Weights of a small encoder-decoder audio transcriber.
Data: 26041 training examples, 101.3 epochs.
Rows from block 7 of the audio encoder of a small encoder-decoder audio transcriber, named by matrix and row number. Rows with one number belong to one channel. Each number is 500 + 40 x the weight over its row's rms, rounded and kept within 0 to 999. All counts start at 0. Numbers have three digits each.
After each channel's rows are labels from the 100 clips, of 14976, where the channel reaches its highest value: "responds to" is what is common among them. Only what is clearly more common there than usual is listed. The data: Morse code for random letters and digits, with fading, noise and interfering tones.
# convs0: first width-5 conv (encoder.blocks.7.convs.0.weight, 240x240x5, each kernel summed), inputs 120-239
# convs1: second width-5 conv (encoder.blocks.7.convs.1.weight, 240x240x5, transposed, each kernel summed), outputs 120-239

convs0.174:552485450537469475413461552485453486393482523542492510566516475563451498492609448428507480505463498527472461412402479426464477519534535487492460537455541410409499489486500446463552519499518501514504479478401492494392521476462517490537471454482477434509503495427429459456542490490467412531481452484491509519437485517489517493506465546484538517488437464481557437
convs1.174:472460433400465544538453552514493495517504538481485485475458501558570539515470491483524477517508543476476508504506543516548529528448445463505482513571522461540460554571473529538483573448544567454492525504432513536481563536479521522446546543478500452551522497510440597459523592496502489523423566543515500461453551514509482525523522480512523475530516492492470449
responds to: reverberation

convs0.151:451523524545473490482560467497511476514538460517490573520493623428519559490466455466490516450526538491438537397461465510451516479438534536553552542523511515547465504377529505447471546474497466502515476446543493494513435458556454562491524498475526466540540544466505498411561469449514459492485435497462560491541546462432557487539547500418503468535519502436453497
convs1.151:508519423455461510491498495490483500506510438471448537507534451494464488423495502445567525507488483516578549490499575537456464505428475449509504541520525483510551543558455464519522588492476447443566470499500476458494439530491549548484483488462431510434393459496469511449578473540489495547466511460485546500456507433495460463517438524512482472495534412575486533
responds to: reverberation

convs0.99:440519488478513443471479471456509504413424484548474488464512541523479501484389509537520563508557447441488517453519496554524531472502460450457486469500554447487510504477484510520504477409454459452533509471469514455457534556377506484422631498521533471545510512506517448501485437494514468519490528561509462505495501439489511442482434475531520466580476419485538490
convs1.99:442535426548497502485511477604478561540505503528531469458505479555543506562495435474489465498491508481520496522485491541430476435410551422505460536469482517575509509486529512503499599464478456462522551510494465486558435480518494495573524492474619526439564520522486449475408555528469488598499530549453509463458464542526497545539501575418448507486483432499480505
responds to: speed: slow; reverberation; mains hum

convs0.59:559466482509489447485504521517430596464572555475492503538515488541561517429483457595506497525425494471546532553500545496505549449495448506514519426477467464485535419536495573472494449475534531488457531547534493441532504517446474474496475442528491466409499495556525447490413504472488472484518533445540489526571516570500401475460537547571456489438469442485442519
convs1.59:549520494488446534479480526480525558438517472521482544530498473473522498502490464467466455528540584495489459549517510548519497510544510469459501451481525455567543434552531444544494487542543563518486456541422511476451546511568459523526492464487462509640435484442442457470514511461491464422515497506406480485430506534472430518480466476449540456542520487520489438
responds to: reverberation

convs0.223:562542464428445443543461542532408509520498546484601506574553535547578492440533463446481530492398590569571519500548480429530508437498502470482500479507587453544490477492499442436538478461461494481478442556468449545503528476563463452554483492517480513456474437485502561472482493523444443481463470494520459513484491434489497428523502505480502509500488466469482440
convs1.223:455395431478459469511498483499429509458430558541478457510523482538541510535496492531481471568558514484504501458479615497546513485452483521499526500550588430504492536522488506538465500531507537464537449517526478492508456528469430492500442472494480462517481509534382481510483517472484464448467467528443450508443475567476443473418536461476522459554536502480521487
responds to: reverberation

convs0.1:489533551554499420516498552442477544485568572496499476542495528519502503479440509484514470601568583480436483465518546487474553454517524499454561466509486495567513475462549529526501564428537452518490534504418440486480607439516510503475520487539495520530507441552553496529404510472475506455522517524502437485503436533457446515508531544485520536538547549516531511
convs1.1:493537470481462459500474469440514512429586476487500470413460440553418549499576489510553504490441493487570528491493483501505518512567422509515479427530564417471531517464408499481505467476548530419372444464467453469470511492530485536496456500431499452499429532482503523474461489524496495519489448428454571508500493453466444479497492504541511484562425396488507470
responds to: speed: slow; reverberation

convs0.17:469468501515535465518483453473492453457433484562449463485492507505495510616523482526499474460454539477498507502552477465468534523426445545499568522421553505531478452516501449451564530458578417506543509498480427527489489494448547505459554526509504469451561415580516496456452461495529464471503561527531528524495458549542518474488413518521465478451472531518431488
convs1.17:520513424507504521497468439544396464605466490511527472517492525527557459528434466518456502515502434411509520510545447544453505462502541437498466524488554446508545534549574498448427587532488513538472540472497555488533413466567430456505603435502558489516531526540446463541432477528481441498543422462442504494513513513479498551520566491507459565492492470500551444
responds to: speed: slow; reverberation

convs0.11:524468544525460450460530461480490536492491564547460467500490608475501492487444485502502495562609467460507394436451496484458498639532502515519483518532531479546528532518519433447627511439552431474462487467496491496536462545512492541464428502524453476451501514475517500508518532457506526501478452558484522503501420471496487476504503481517512479511479505474459461
convs1.11:469580464472460565546450424445439526551451477536562475492478471519490484510517478483481473458499479480496477456533469492493529406523471455477511609471477509531530523547565537479514471441468453546574589430491510455514537540443470498470477467560542482486504522507534501551541529455449500541492494485419462496436497520560545522485503522428545462497457443523561484
responds to: speed: slow; mains hum; reverberation

convs0.121:506441456456460511484468474519462551524519521538491430538457493509460501486431449536493510585483475487514535481443418460453482476446493547540554494517535500648519443480595551494507540439453468476551585483486496538522514504537510484449540527522530439482540458513512482437474518430572455478443472509530480458508532534487493566488514428485519474465524480457574454
convs1.121:518466454547529462531419487549430512414490471484614475487463429491482460478525435478467487426493460552517523531456469584450435489448496389450512516515550406419430496543486501514472509489491451537465523501524455508465471501490488488533569470527507483489493542517510440380470460507486511519477527514534529444497468510504523504513543531518491462517556541501561464
responds to: speed: slow; reverberation; the character "e"

convs0.77:432553494528492467460487548512481453509401518496544537482483480484508528510496573483462510589506449446449473510498396470469451486421564497455488541472550533549512517480485453577587469457440495503504512498560493518445465493518492513528501422486467472490431453495499482509474562458478597493463523480458456501466451439506514435470499546470493457512462536498505557
convs1.77:483474509435502464502448557465462455543522597565510438522473486591495524539479497507524523405520548588489580539508491575566539473572512539558472504407497441550496530488505534481566495434466485463524568509479491495445481489472522515472554405543498544451496568483511507583462478491562479490430500465478502452489449460526502534485520533454486523493475496470529531
responds to: speed: slow; reverberation